From a checkpoint of a small model that answers yes/no questions on an image's attributes.
Model: 64-pixel images, encoder activation elu, encoder depths [4, 9, 4], fusion encoder layers 8, fusion encoder norm rmsnorm.
Rows from block 3 of the image encoder, named by matrix and row number. Rows with one number belong to one channel. Each number is 128 + 32 x the weight over its row's rms, rounded and kept within 0 to 255. All counts start at 0. After the name is the row's rms in percent of the matrix's.
# conv1: bottleneck pointwise conv (encoder.blocks.3.conv1.weight, 128x144x1x1), inputs 0-143
# conv2: growth 3x3 conv (encoder.blocks.3.conv2.weight, 32x128x3x3, transposed), outputs 0-15, a 3x3 kernel for each
conv1.40 099 [102 111 107 128 131  94  62 107  60 130 165  79  98 162 102 172 141  66 119 120 109  98 143 127 177 145 130  89 144 172  83 172 109 133 151 155  42  77 115  97  88 153 104 108 123 156  83 128 106  94  94 119 163 110 151 102  92 128 114 171 101 121  65 128 105 126  89 158 152 128 180 132 156  76 136 177 111 121 144  82  84  72 107  72 135 158 166 113  96  96  84  86  95 189 120  64 120  94 116 148 109  99 106 142 117 125 112 140  87  73 135 141 154  95  87 142  97 121  61 115  79 142 106 168  88 112 106 125 167 139 135 119  83  77 102 138  96 122 131  95  77 112 108 127]
conv2.40 103 [123 149  83 126 123 153 165 121 140  72  61 126 151 185 177 158 117 112 105 122 146 123 163 142 153 176 108 179 174 140 121 125  62 111 117 176 146 108 144 117 116 121 132  89 134 151 137 128 144 116 115 114 109 134 123 139 165 107 134 112 107 111  99 168 176 178 142 150 119 129 131 118 124 160 106  99  45 129 144 190 169 103 125 141 115  93 124 123 163 118 191  94  93 151  38 175  61 177 130 120 133  68 123 112 116 128 133 150  96  86 105 170 169 188 153 138 124 119 111 151 151 133 117  86 170  99 156 108 163 103 129  90 128 120 146 178  94  82 113  84 112  98 122 163]
conv1.41 101 [122 195 151 137 147 129  90 149 141 116 128 168 111  97 118  81  98 138 109 132 132 110 102 118  75 116  93 141 148  85  44 128 112 132 115 184 138 131 120 122 121 193 139 121  69 156 132 138 102 202 129  57 121 186 188 100 157 100 117 115 125 103 158 104 153 155 115 187 143 132  76 101 131 154 143 112 125 106 167  94  81 124 172 167  99 190 121 164 210 122  74 163 135  90 116  80 141 117 103 114 128 116 104 161 161  97 133 132 133  77 110 136 119 133 182  76  68 180 128 172 195  96 135 116 150 139  71 114 131 135 158 116 158  82  98  90 154 106 138 136 177 105 152 121]
conv2.41 093 [ 65 185  91 192  42 201 166  87 144 144 147 137  99 106 100 108 104 133 124 149 131 158 157 117 190 128  76 102 135 113 155 147 150 118 112 107 145 103 104 167 128 115 146 165 140 185 156 133 137  97 128 158 144 169  87 122 134  99  92 119 148 173 128 102 112 135 103 126  83 109 159 138 117 120  64 147  69 114  91 165 116  70 136 173 150  62 116 141 183 111 138  57 144  91 103 198  64 167 170 125 119  85 132 118 114 113 110 125 131 124 133 151 123 150 121 124 115 171  72 167 186  98 177  72 200  73 135  60 144 119 200 138 147 113 124 108 131 163 147 125 100 153 136 118]
conv1.42 090 [149 107 127  98  71 113 115  94 142 118  88 106 114 119 104 128 157  52 124  95  89 116 123 116 184 102 140 126 133  65  87  97 122  60 129 173  85  58 134 165  92  85 134 127  86  72  90 110 159 127 150 156 115  48 126 127 148 122 103 173  79 145  90 155  98  95 183 148  96 118 103  93 109 143 111 154 109 122 143  90 107 162 142 108 162  93  93 153 128 103 111 116  86 101 165  76  65 147 162 137 157 136 116 110 133 180  87 121 114 167 110 164 138  99 128 173  67 150 123 171 139 121 148  86 119  98 103  87  71  85 115 105  94  81 143 101  94 178 159 102  99 113  65 123]
conv2.42 103 [124 147 142  53 208  79 160  59 183  83  92 117 115 132 157 103 149 100 139  89 181  95 131 153 136 179 143 193 169 136  78  91  85  86  95 143 142 173 130  63 142 179  95  80 170 170 118 106 156 151  86 162 151 112 143 125 108 141 156 152  72 136 159 160 146 118  96 119 126 105 124 141 128  82 102 115 142 180 154 132 116  83 190 108 134  51 174 181 163  83 146 148 117 142 117 108 135 140 127 147 169 115 150 142 105  70 111 104  87  90  90 187 198 182 116  98  94 123 134 120 178 119 142 153 129 155 110  77 135 170 142 106  77 174 140 134 117 133 103  97 165 173 147 168]
conv1.43 081 [127 115 140 129 168 150 105 103 163  89 127 150 110 100  71  79  91 117  93 121  76 119 107 110 159 112 138  80  92  80  89 125 117 119 114 114  97 133  77 110  99  81  82 143 139  91 110 124 102 121 141 149 157 155 102 131 159  78 152 124 159  90 111 188 150 131 162 119 145 136 137  95  70  73 148 133 137  55 171  46 128  73 103 101 117 117 121 107  92  83 115  53 151 160  61 142 130 114 167  94  98 134  94 104  81 151 108 115 126 130 167  96 100 108 125 149 110 132 115  68 154 112 117  49 143 130  94  84 130 152 129 143 155 140  39  53 115 124  88  97 114  94  99 159]
conv2.43 115 [153 106 159 105 172  78 124 137 112  79  48 109 121 204 186 170 140  98  85 103 152  75 129 196  84 195 156 186 176 142 127  87  66  45  94 143 123 200 122  87 155 179  94 106 158 130 165  84 128 154 119 124 155 115 173 120  78 118 200 182  77  96 120 145 132 132 175 160 148 124 119 111 112 138 139 127 163 126 129 139 107 106 129 114 128 141 132 130 117 141 154 144  98 160  95 130 122 131 135 134 153 135 138 131 110 107 100 159  88  95 123 159 170 143 161 106 128 140 102  92 128 194  66 116 152 132 132 124 107 145 146 126 104 155 164 180 113  76 145  45 156  71  97 182]
conv1.44 089 [132 160 126 112  94 145  87 107 147  51 108 133 142 142  52 148 168 163 101 138  90 141 114 100 148  98 142  86  98  80 122 110 122 114 169  95  89 119  89 113 126 122  77 131 159  95 168  68 114 142 133 118 169  96 115  80 143 105 139 156  84  80  48 154  90 122 147  95  88 160 133  77 136 145 105 111 132  76 170  80 109 120 159 113 170 105 123 148  78 116 131 107  61 114 126  92  93  60 137 159 108 103 155 159 123 121 100  75  82 119 164 100 103  43 116 114 144 124  90 112 136 114 104 112 109 112 132 108  83 162 101 147  85  90 127  58 149 118  95  89 102  55 121 121]
conv2.44 111 [135 113 157 144 144 122 110 134 121  74  43 101 121 171 205 191 140 116  97 106 176  90 156 163 138 201 140 159 180 146 100  86  50  73 119 156 156 163  92 103 188 130  74 119 162 127 116 137 134 166  82 177 132  93 146  84 106 155 169 157 109  93 140 174 151 150 157 132 101 160 112 146 145 114  94  78 133 159 139 135 108 132 142  92 100 150 167 139  80 116 163 156  94 156  88  87 107 124 166 109 154 120 136 152 115 101 107 147  79  59 118 155 198 142 141 115 116 103 100 137 129 156  57 116 170 121 135 137 101 152 128  92 110 158 173 186 106 125 151 101 140 112 130 169]
conv1.45 109 [135 172 147 147 108 129  96 141 155  88 147 122 127 148 117 151 123 125 115 136 159 168 107 153 107 133 116 142 167 144 172 100  81  96 103 111 110 136 182  90 129 108  71 129 111 128  67 152 164  95 115 134 141 132 137  80 127  75  93 160 108 146 142 129 137  96 108  45 101 146 150 103  93 179 141  92 181  84 121 158 100 154 177 114 111 194 108  65 118 159 153 129  73 131 154 157 135 108 147 154 114 139 127 126 154 153 111 102 146 112 157 158 210 105 158 132 141  21 105 130  68 106 232 153 141 139 109  94 126 137  97 149  92  84 154 144 177 130 129 181  77 146  85  91]
conv2.45 096 [175 116 119 129 125 149 130 151 113  74  79 101 148 137 161 155 149 126 119 153 167 137 153 130 139 117 157 105 139 131 117 153 126  86  81 110 156 109 129 152 170  95 107 156 152 114 117 174 200  73 166 198 132 132  81 104 116 102 149 108 135  95 113 111 139 105 110 122 120 155 124 123 148 143 148 146 129  74  78  98 179 127  99 118 150 173 118 124  84 136  79 159  79 182 109 150 107 109 130 124 115 129 120 100 102  84 136 129 130 149 149  67 134 129 133  88 145  88 130 159  96 155 140  89 121 118 123 102 143 143 138 144 133 119  95 121 140 191 103 146 132 154 127 104]
conv1.46 101 [161 163 160 142  92 139  36 108 106  99  70 123 139 116 127 111 144 177 116 157 108 102 115 119 144 111 115 154 116 100 106  89 145 152  77 131 161 129 107 101 130 130 124 147 180  53  93  97  83 131  89  77 177 117 100 143 182  75 149 141  82 120 198 156 116 162 118 113 103 179 160  87  88 179 134 116  96  87 110 114  91 145 115  88  75  95 120 162 134 176  64  94  46 135 166  87 153 163 109 106 140 100 141 120 122 121 107 118  96 129 125 144  66 126 126  95 124 121 151 115 158 117 139  97 120 126 152  88 116  92  74 181 162 165 108 127 113 120 109 156 106  87  39 137]
conv2.46 098 [135 142 151 170  96 202 145 120 133 110  57  83 110 170 176 135 168 119 120 116 131 110 110 177  70 139 172 183 161 182 106 123 144  96 106  85 119 140 136 129 143 126 114  56 132 169 143  89 158 153  86 147 162 121 151  87  86 168 174 138 118 105 138 131 118 127 167 141 155 145 120 135 147 182 175 171 114  78  70 106 133 114  98 112 148  96 132 100 141 118 139 151  61 205  71  84 100  86 154 159 161 151 120 135 105  71  59 105 128 125  67  83 112 120 160 132 135 163  69 145 120 187 111  87 171  99 121 106  88 203 174 116 137 150 129 137 122  95 186  89 117 116 157 112]
conv1.47 095 [174 133 122 144  87 168 134 112 127  91 106 108 142 149 122 137 128 130 104 125 123 143 160 115 142  92 106 159 111  77 122 125 149 125  57 134 181 108  95 135  96  58  77 143 132  83 116  81  70 104 165  92 185 141  68 129 136  99 152 136 125 131 160 157 138 136 100 120 131 143 122  64 137 137 196 167 112  70 178  99  91 183 134 135 148  50 125 161 150 160  55  99  85 135 126  88 123 134 142 107 175 127 108 174 101 125 171 108 118 103 134 144 107 152 136 148  97 126 147 101  92 138  92  57 109  99 144 131  34 218 140 163 161 161 126 124 135 116 157 131 138  87 177 155]
conv2.47 102 [111 170 130 165 113 157 141 103 164 120  82  91 102 133 206 202 167 101 154  99 168 100  80 189  49 193 191 124 139 180 150 139 105  63 118 133  84 182 180  69 116 184 153  43 136 164 137  66 142 167  85 130 160 119 132 125  97 156 176 170 112 129 140 152 142  84 157 155 163 132 125 145 132 107 167 148 165 161 115 116 113  87 121 137 168 100 135 109 143 131 100 155 116 183 128  83 146  94 147 145 145 166  87 116  93  89  99 133 117 104 122 165 148 145 121 122 103 192 102 116 161 140 110  88 167 149 138 136 109 134 189 125 130 109 127 169 136  97 156 118 124 127 104 136]
conv1.48 107 [107 121  95 156 116 107  78 114 165  73 137 151  58  55 132 123 137  92 133 136 101  55 136 117  62 119 126 131 146 124 128 123 157 129 141 188  80 137 153 154 156 136 143 146  98 113  87 103 148 113 108 156 159 125 145 139  76 198 131 115  78 145 122 118 121 149  98 141 120  65  95 166 123 137 154 196 156 116 110 101 125 141 176  75  99 155 179  87 130 127 161 117 113 171 156 115 156 124 148 219 150  65  49 121  71 105  96 162 178 119  78 149 127 178 156  96 158 145  82 140 170 190 109 180 140 132 105 109 147  99 111  99 131 110 126 116 115  96 141 173 125 147 111 116]
conv2.48 098 [136 115  97 133  86 154 104 170 107 150 124 165 122 145 108  88 110 153 141 165  62 205 104 102 125  76 138 136 136 113 116 128 124 138 150 186 137 124 124 104 138 124 156  97 122 131 103 109 134 103 164 113 148 131 110  85 179 102 111  40 158 162 124 141 159 166 147 122 128 119 119 148  99 215  80 135  48 169 132 157 133 125 130 131  96  78 140 123 123  97 142  86 177  71 166 133 122 170  77 156 145 173 166 149 216  88  90  93  91 116  78 126 128 155 154 144 111 123 159 137 149  99 140 100 141 118 100 111 123 169 116 129 128 140 126 116  85 127 129 144 115  94 158 125]
conv1.49 098 [141  74 129 160  98 154 131  97 115 106 134 126  83  57  85  11 122  76 114 123  73 103 154 138 101 126 141 148 139  77  97 138 130 136 176 146  98  98 110 130 134 102 167 122 102  93  93 142 144 146 144 113 107 137 148 127 153 134  76 132 172 168 120 116 121 138 131 167 105  99  78  86   8  64 132 138 141  88 103 117 119 116 103  79 150  99 134  76 162 107 118 132 120 117 111 104 150  88  93  83 143 146  87 137  62 153 107 128 128 117 126 126 110  65 116 183 133  57 139 110  91  76 105 112  81 109 124 153 125 113 153  85 145 124  83 133  81 152 136 177 162 108 109 116]
conv2.49 100 [128 146  88 118 137 125 158 118 123 122 124 111 185 155  71  58  75 104 159 109  81  87  85 117  70  87 144 194 169 140 110  78  67  94  83 130 112 159 124  66 111 169 137 113 146 122 153 101 127 134 122 110 133 165 143 141 134  79 140 159  88  84 133 100 149 117 126 151 145 122 119  93 155 123 167  82 128 110 146 152 144  84 169 134 122  85 168 136 121 133 106 100 179 102 146 149  99 159 112 117 148 133 164 145 175 115 131 100 120 103  96 146 144 198 147 127 102 122 121 145 163 146 130 116 104 143 120 101 158 123 122 136 133 142 109 142 130  51 148  75 142 116  70 151]
conv1.50 094 [ 54 103 114  73 105 145 141 106 128  86 147 152 124 132  99  97 103 120 107 155 108 149 155 132 139  94 111  76 121 138 143 141 102 180 180  78 125 158 127 119 138  95 132 139  80 169 119 119 132 146  76 175 100 103 125 133 107 195 140 102 112 119  90  71 108  91 132 143 160  50 115  99 134  58 115 137 156  94 101 150  75  89 134  84 149 209  96 164  94 121 155 132  76 152  87 186  78  73 149  80 107 154 128 146 128 108 154  99 109 148 125 124 151 122 111  99 140 194 143 121 160  94 187 105  90 117 110 148 104 120 125 132 153  62 115 118 207  98 162  79 131 122  85  97]
conv2.50 096 [137 107 130 159 116  93 134  99 117 119 172 177 179 145 100 103  91 143 149 154 121 126 152  78 169 120  51 134 133 111 141 125 175 162 128 167 162  74  52 167 130  76 166 160 116  92 128 178 105  94 189 108 130 176 114  95 163 119  80 100 103 141 133 108 132  82  96 129 115 120 160 121 103 137  93 106  92 140 148 128 124 130 124 104  83 216 107 109  72 123 174  63 175  87 126 147 115 146 113  86  89  87 116  93 134 156 166 135  96 100 123 114 150 159  92 130 121 115 176 143 127 165  80 138 116 116 119 165 132  64  70 183 194 115  93 126 161 144 125 137 159 148 150 160]
conv1.51 085 [109 106  69 111 128 121 132 149 164 125 151 140  71  67 128  47  53 120 110  65 129 117  92 117  68 110 135 191 135 100 153 137 208  87 115 141  82 129 137 102  86 140 135 115 140  85 134 158 110 135 169 131 122  87  86 115 145 129 175 163 133 166 165 133 125 121 118 173  73 144  75 111  61 123 135 176 115  81 140  90 137 100 160 132 103 156 122  67 145 114 143 115  92 118 167 141 113 136  72 170 126 132  85 112 150 149 113 110 112 167 138 154 135 104 181  81 128  73  79 105  62 136 153 141 122 155 168 159  92 103 140 107 104  98 119  96 108 152 166 200 157 158 104 118]
conv2.51 100 [114  82 149 135 114 153 109 136 110 152  90 109 110 100 105  84 104 121 154 102  39 120  40 117  48  90 179 145 182 141 109 115  86  80  63 121 111 114 160 103 145 163 164  83 121 117 164  94  63 168 126 127 166 126 118 161 145  91 152 127 121  90 141  93  88  89 125 142 131 101 141 120 109 103 103 129 130 167 124 154 129 116 135 128 126 127 103 135 125 188  54 109 198 124 203 103 164 137 121 125 111 167 152 146 152 119  93 113  97 106 107 155 177 181 148 102 130 123 144  94 169 114 137 114 113 150 148  96  99 117 185 152 101 107 117 162 146 126 143  98 140 131  84 139]
conv1.52 100 [195 125 176 107  97 152 120  89  95 109 118 156 136 126 162 114 156  98  97 135 151 152 105  83 184 115 174 107 103 128 109 107 131 132 107 151 142 125 138 129 149  96  90 142  98 164 118  66 121 140 155 124 124 150  89 134 150 127 134 208  88 158 146 124  88 109  71 138 108 188  74 108 100  98 156 160 103 115 174  43  69 177 145  62  91  96 118 164 154 106 142 119 100 101 145 112  94  96  95 118 162  91  93 149 124 182  84 140 142 169 140 135 124 109 167  98  92 154  82 156 186  75 128 104 176 107  82 149  93  90  61 129  93  99 175 182 144 116 136 154 140 145  86 144]
conv2.52 104 [140 144 166  30 219  82 183  74 167  96 110  93 126 128 152 142 144 105 101  82 195  98 133 154 138 165 110 164 172 159 101 107  72  91  69 151 138 187 135  62 160 193  73 108 182 179  93 152 189 114  87 158 173 101 120  93 114 112 174 180 102 143  92 109 131 107 119 127 110 113 135 113 114 124 127  97 143 173 149 137 116  83 214 114 119  54 204 153 131  85 105 120 158 145 140 122  75 131 114 129 167 115  84 132 141  95 118 102  76  97 107 180 173 192  86 132  93 133 155  94 153  89 169 115 110 176  88  86 131 196 138 108  49 184 123 136 168  95 130  86 142 126 140 164]
conv1.53 104 [138 166 100 146 146 141 142  92 161 153 125 119  73 122 146 147 172  97 160 103  94 138 119 167 156 132 116 134 157  94  85 160 140 125 191 172  77  95 108 136  93 124 162 136 120 168 143  78 113 199 116 174 137 117 136 101  99 169 111 154 127 114 173 109 139 146 128  93 174 125 186 146 111 113 107 151 148 133 149 133 157 118  86 114 203 135 126 154  78  82 138 115 100 123 111  81  87  89 147 178  70 116 134 134 152 145 107 125 123  84 157 128 166 141 125 112   0 139 140  91  90 154 105 129 102 207 196 137 188 167 103 144 130 138 144 105 144  94  79  84 110  89 115 138]
conv2.53 100 [ 66 114  72 102 132 111  71 122 121 126 167 182 145 146 149 124 116 109 170 148  99 174 122 129  97 130 118 139 153 145 105 140 156 100 115 143 141 102 106 127 110 103 116  87 114  78 158 134 102 105 114 124 126  95  90 122 143 145 129  58 118 134 104 129 153 146  53 117  99 145 148 139 172 193  66  79   0 164 115 233 159 128  83 161  78 137 109 110 115 136 119  82 165 106 116 149 109 194 121 138 116  94 114 136 133 121 126 149 122  92  51 137 174 188 172 149 163 111 117 158 109 142  99 136  92 106 140 109 105  85 139  95  91 123 134 114 108 115 145 178 102 175 133 135]
conv1.54 105 [134 167  81 151 181 153 122 137 141 133  85 144 175 162 187 134 108 101  83 135 146 141 188 133 176 164 132  94  79  80 116 127 134 116 107 129 132 138 136  81 113 126 150 102 103 110 155 116 117  64 106 184 116 128 140 152 164 136 125 142 137 129 129 157 117 135 101  93  66 113 135  86 127 102 137 130 103 182 155 107 142  80 119 142 104 153 100 109 137  77 111  57  95 166 144 112 138 204 123 114 164 133 116  96 144 128 151 157 105  95 129 154  90  87  99 217  92 124 148  89  93 135 148  87 113 132  71 150 149 110 236  74 171  55  94 160 103 170 119  80 166 113 147 136]
conv2.54 103 [129 141 122 169  26 159  93 147 141 112 102 143 113 154 119 160 156 129 151 144 123  73 144 113 118 139 142 139 135 161 132 125  84 138 154 146 132 141 146 118  91 168 175  96 117 134 160 115  82 195  89  71 167 114 161 167 123 134 170 167 116 126 185 149 100 151 160  90 140 143 135 145 101  72  96 107 175 167 134 186  89  47 133 186 222  63  55 153 211 153 138  97 145 142 130 150 135 136 132  87 124 130 122 121 113 110 155 111 110 143 142 228 157 120  92  74  97 186  91 135 112 171  79 118 129 155 210  65 114 141 189  80 110  82 164 121 105 132 106 145  93 137 105 142]
conv1.55 108 [ 82 145 122 100 159 149 148 105 130  63  87  82 141 104 116 167 151 125  60 105 119 141 172 129 132 144 118 111  98 110 165 114 158 109 137  74 161 115 126  63 177 138 108 177 139 136 116  87  99 113 156 159 145 101 161  81 139 114 155 124 144  66 104 159 116 126 140 130  73 189 126 104  82 132  66 139  97  78 107  77 134  92  75  98 111 116  51  90 100 122 169 177 154 116 143 159 104 161 151 145  91  96 147  46 126 140  85 140  65 143 173  96 164 150 129 111 155 125 168 135 105 138  84  51 140 152 107 121 108 121 150 134 168  85 141  98 104 108 130 144 140 199 138 177]
conv2.55 094 [149 103 148 171 139  87  87 200  87 193 101 115  93 118 172 153 145 125 109 108 121  92 151 171  83 152 158 185 164 136 158 132  99 102 107  83 197 120  76 157 224 125  77 182 139 128 137 135 134 107 148 145 161  85 127  90  73 133 150  85 146 140 148 116 117 120 147 153 132 148 128 164  95  69 157 152 163 143 126 116  96 124  52 150 165 154  69  91 119 156 102 183  96 161 131  94 183  81 128 108  95  91 181 181 140 103 100 118  73  85 151 140 157 114 146 146 145 140 133  79 108 154 118 126 167  89  93  76 115 160 151 106 160 137 132 155  92 134 139  71 133  84 128 164]
conv1.56 108 [147 124 106 126 150 128 170 161  99 154 116 135 178 127 133 135 101 120 112 148 160 117 160  91 140 140 133 130 128 140 159 129 134 136  39  84 215 165 116 108 124 125 123 102 142 115 131 142 116  61 147  52  85  97 126 101 126  50 148 117 119  97 106 123 126 124 155 161  87 123 114 123 157 119 109  79 110 104 152 142 105 114 123 113  37 124  94 135 113 219  86  96 171 120 144 188 115  83 128  89 107 148 214 124 111 112 143 112 118 107 137 110 199 136 132  96 201 128 158 122  67 110 100 123  82  23 139 145  69 136 117 172 118 118 152 112 112 119 118 115 143 136 119 116]
conv2.56 099 [133 142 130 173  95 143 165 133 131 174 132 106  93 109 157 148 163 151 119 112 138 101 114 132 122 117 138 115 110 146 162 152 155 136 143 149 129 129  92 137 146 128  94 122 131 132 136 127 104 170 122 109 132  87 126 133 109 136 129 128 135 136  72 142 108  87 113 131 167 133 145 133 113  24 195 153 246 112 166  71  88  77 108  89 148 123 126  53 133 104 150 191 113 214 132  92 200 103 137 110 105 112 145 122  95 144 146 118 108 151 220 143 121  79  45 113 156 114 123  86 150 139 120  96 177  92 100 138  91 135 138 101 164 140 120 129 152 164 166 142 100 123 162 126]
conv1.57 119 [ 96 108 143 106 108 133 127 110 101  74 147 130 116 102 127 128 156 134 133 140 143 128 121 119  95  93 125 112 102 135 154 131 149 122 120 161  72 171 178 116 144 121 113 159  99 132  80 138 134 107 217  64  73  76 169 136 138 142 134 124  48 143 135 102 176  98 101 186 126 165  99 104 145 114  95 122 166 129 129 115 110 118 123 142  93 114  87 155 111 154 117 193  74 129 117  94 172 144 151 110 129 132  74  40 125 128 164 104 171 125 153 123  93 115 124  87 157 135 215 162 112 193 110  81 169 117  60 148 157 111  85 119 208 178 131  70 111 151 112 108 153 131  78 157]
conv2.57 091 [138 135 111 167 130 137 149 125 114 220 166 111 143  82 120  46 107  73  73 143 101 147 147 130 134  89 118 132 149 120 143 149 170 136 150  92 183 119  92 206 170 132  68 174 159 166  67 154 162  27 161 158 119  97 111 125 148 121 120 117 173 111  88 116 130 151 141 142 104 153 121 160 145 103 136 117 168 118 145  90 115 144 168 129 138 113 182 132 149  91  86 165  87  68 138 147 158  82 117 107 118  76 156 165 171 130 103 162 138 154 110  86  92 135 140 112 113 135 103 125 157 100 188  86 178  86  61 137 180 172  94  91 152 198 153 122 100  88 119 143 109 105 116 136]
conv1.58 103 [ 96 110 110 116  77 120  46  84  87 109 103 124 143 154 147  99  98 200 153 121 171 105 141  86 126  86 125  95 112 152 134 151 121 104  73  44  86 177 112 126 152 121  84 115 139 128 127 117  95 120 128 137  78 130 180  87  87 119  74  76 119 140  53  81 143  68  78 151 157 120 151  88 137 122 126 108 102 146 123 149  98 106  92 141  84  83 153 136  91 170 106 144 142  92 129 131 140 123 168 116 109 120 118  73 131 129 183 169 169 117  78  86 110 142 124  85 147  55 130 143  72 183 107 141 117 137 121 176 115 146 166 111 104 137 127 119 108  94  99 150 108  61 179 105]
conv2.58 094 [174 121 125 191 105 103  87 173 119 164 137 167 147 123  87 116 127 176  68 152 108 135 125  83 178  97 117  58 119 128 179 118 167 202 233 160 138 135 136 164 123 126 111 136 123 137 124 171 128  75 159 106 102  88 111 120 172 138 111 104 189 134 125 201 177 156 123 156 132 132 111 103 153 155 179 164 174 111  91  77 122 169 121  83 111 220 153  71  81 153 149 127 110 122 108 143 143 117 134 130 111 131 141 109 165 180 155 151 150 166 205 124 103   2 110 115 143 100 103 115  67 137 139 117 114 127 141 167 131  99 107 164 162 137  73 135 150 146 102 158 117 167 143 107]
conv1.59 091 [174  52 172 137 115 143  86  87 105 131 136  99 134 128  73 180 142 183 134 164 130 153  89 116 171 152  94 132 100 168  91 158  93 100 150  98 121 148 127  69 107 142 121 159 202 112  55  83  88 105 108  95 167 109  70 102 123 105 162 114  84  87 148 149 133 147  97 123 137 130 180  83 146 111 115 171 118 149 142  77  64 128 110 136 122 112 130 122 112 169  89 148  53  81 102  82 126 123 143  91  78 101  96 136  91 119 132 166  97  50 165  99 131  95 122  68 110 123 112 143  91 151  87 121 180 131 128 117 139  76 145  79 155 125 133 146  83 133 100 105 144 114 109 156]
conv2.59 106 [139 113 151 147 191 114 142 128 137  79  93 125 117 159 175 174 178 114 107 116 181  72 146 182 104 174 170 177 170 172 115 127  74 147 132 128 126 186 121 101 140 136  61 103 150 136 139 114 178 130  76 133 130  65 139  60  98 176 156 170 132 135 140 189 135 163 169 141 140 122 129 121 127 140 167 144 156  53 122  65 162 137 152  85 110 140 147 118 116 106 150 150  56 198  61 124  76 105 144 167 154 160 123 156 122  93  72  89 115 111 122 111 105 103 150 167 160 110 101 140 143 149 106 162 161 120 102 140 106 200 101 115 101 154 144 175  96 105 142  88 133  85 109 188]
conv1.60 113 [145  53 153  65 108 126 130 157 155 127 145 138 165 137 147 122 117 126 121 143 125 119 127 118 139  97 138 129 136  92 133 114 133 107 133 136 150  84  59 122  90  66  90 122 151  87 121 135 131 106 121 126 147  80 131 131 157 143  99  96 130 112 117 176 161  43 135 121  53 124  94 119 116 125 165 135  82 176 183 118 173  82 119 197 125 177 101 137 138  86 108  96  81 205  92 117 114 144 123 142 117 108 132 170 132  99 156 161  73 141 129 150 103 116 116 126 117 127 114 112 107 134  82  91 111 147 212 132 156  94 219 117 156   0 116 119  99 135 113 153 109 116 139 162]
conv2.60 090 [101 123  88 130 170 111 118  83 155  85 107  96  82 129 111 148 153 158 138 115 153  84  96 172 105 157 181 116 113 141 115 116 113 134 165 141 128 214 149  92 104 195 140  87 123 112 160  91  84 193  77 105 113 119 108  93  69 221 156 132 140 178 216 190 114 164 131 113 172 140 120 125 169 113 123 138 166 151 121 121  79 134 119 128 144 104 153 139 124  94 130 152 114 152 176 111 164  98 156 145 174 188 131 136 110 102  94 117 158 151 178 148 156 121 110  75 127 108 149 127 143 110 107 143 161 113 145 148 116 170 131 122 116 134 139 124 111 156  70 143 149 107 144 141]
conv1.61 106 [129 176 117 111 150 133 134 148 174 124 159 129 118  86 127 137 139 103 127 156 156 158 121 137 151 124 139 182  92 130  50 121 168  82  93  66 110 154 127  99 190 173 108 123 136 166 101  69  73  66 121 151 129 120 189 120 145 100 148  96 158 134 136 122 107 171 123 140  89 137  98  92  79 151  97 124 107 103 132  98 136 109 116  83 118 112 131 140 164 133 177 212 198 127 131 103  59 141 133 125  68 122 123 130 128 118  88 159  81 102 100 123 116 105 134 229  80 136 178 143  98  88 154 112  72  72 134 190 118  76 122  75  93 141 123 119 155 110 117 103 172 135 136 145]
conv2.61 093 [124 148 131 176  62 164  97 175 168 178 136  94 102  85 111 109 149 129  98 120 140 120 172 137 132 110 104 130 148 111 127 142 106  93 115 109 196 128  98 104 198 146  70 165 167 211  83 152 165 115 105 134 202  36 114 119 124 120  97  98 210 147 138  69  98 120 128 119 130 121 132 123 118 134 121 135 152 120  86 111 132 157 118 174 179 140  58 139 207 184  99 101 158 120 114 128  91 123 101 122 130 104 171 167 170  96 118  88  59 123 101 183 143 139 151 123 108 176  53 163  85 188 114 120 152 110 157  72 130 145 204  72 135 150 168 128 102 101 140 144 102 103  98 144]
conv1.62 103 [ 92 104 142  86 103 143 139 145 132  52 102  98 129 125  88 166 162 129 154 171  78 138 131 115 125  78 119 101 161 106 135 104  93 100 175 132  67  66 114 137 163 100 109 106 129 176 105 121 154 167 183 128 173 145 129  96 158 108 154 120  95  94 131 181  83 145 217 170  95  59 159 132 170 159  99 121 130 100 135  71  93  67  70 114 111 137 126 176 123 164 123 164 135  83 119 125  66  89 140 147 145 128 114 142 159 120 110 129 107 216 118 149 165 119 108 117 147 178 155 135 212  86  78 111 102 113 120 129 122 112 141 140 105 125 111  73  95  97  88 117 115 154 135 116]
conv2.62 094 [149  88 158 113 224  35 128 141 120 124 118 123 114 142 166 146 113 119 130 138 200 115 151 156 162 155 121 137 151  81 124  81 107  97 146 106 141  90 120 152 164 125 107 184 155  90 101 144 121 142 140 164 102 139 110  73 138 134 102 121 115 149 126 135 146 145  77 108  87 103 108 147 107  72 115 125 154 160 130 122 108 174 144  74  40 185 179 145  43 108 105 163  74 116 134 126 147 113 136 144 158 110 117 129 112  99  99 135 114 135 138 161 186 162  83 142  94  73 161 154 151 138 132 191 118 149  48 151 126 146  80 165 148 133  75 111 122 164 111 131 176 104 145 164]
conv1.63 101 [151  91 163 129 112 123 109  78 130 108 136 130 136 139 141 148 157 113  84 214 142 111 135 126 181 112 127 142 161 150  62 127  73 134 191 151  56 144 199 166 113 137 107 141  86 150  75 120 165 172 137 101 112  85 101 133 171 155 138 169 119 133 175 152 117 143  98 147 138  89 141 128 136 165 132 104 199 149 143 116  88 131 178 129 194 158 105 129 104 115  74 107 131 110 115 100  95 133 135 132 137 107 101 116 201 128 107  96 135 133 173 136 197 109 177 111 133 102  97 132 128 131  88 141 137 156  91 118  69 137 107 114 120  85 162 107  70 135 119 135  63 225 112 188]
conv2.63 099 [143 120 144  57 199  40 146 109 139 110 116 106 116 149 157 133  81 109  96 119 197 155 153 166 178 159  95 155 143 164 101 129  98  78  94 120 158 128  94 149 139 127  90 130 149 104 138 167 161  96 171 207  95 148 108 115 174 116 145 159  96 140 107 126 113 134  86 133 115 101 131 113 160 140 100 110  59 123 124 167 136 128 137 108  85 132 149 143 112 100 182  94 113 120 106 158  90 185 171 130 131  61 106  99 128 126 152 162 115  76 119 148 161 155 122 158 144  93 153  80 165 111 145 179  94 176  92 117 131 147  93 111 125 155  88 122 146  86 125 124 105 130  99 142]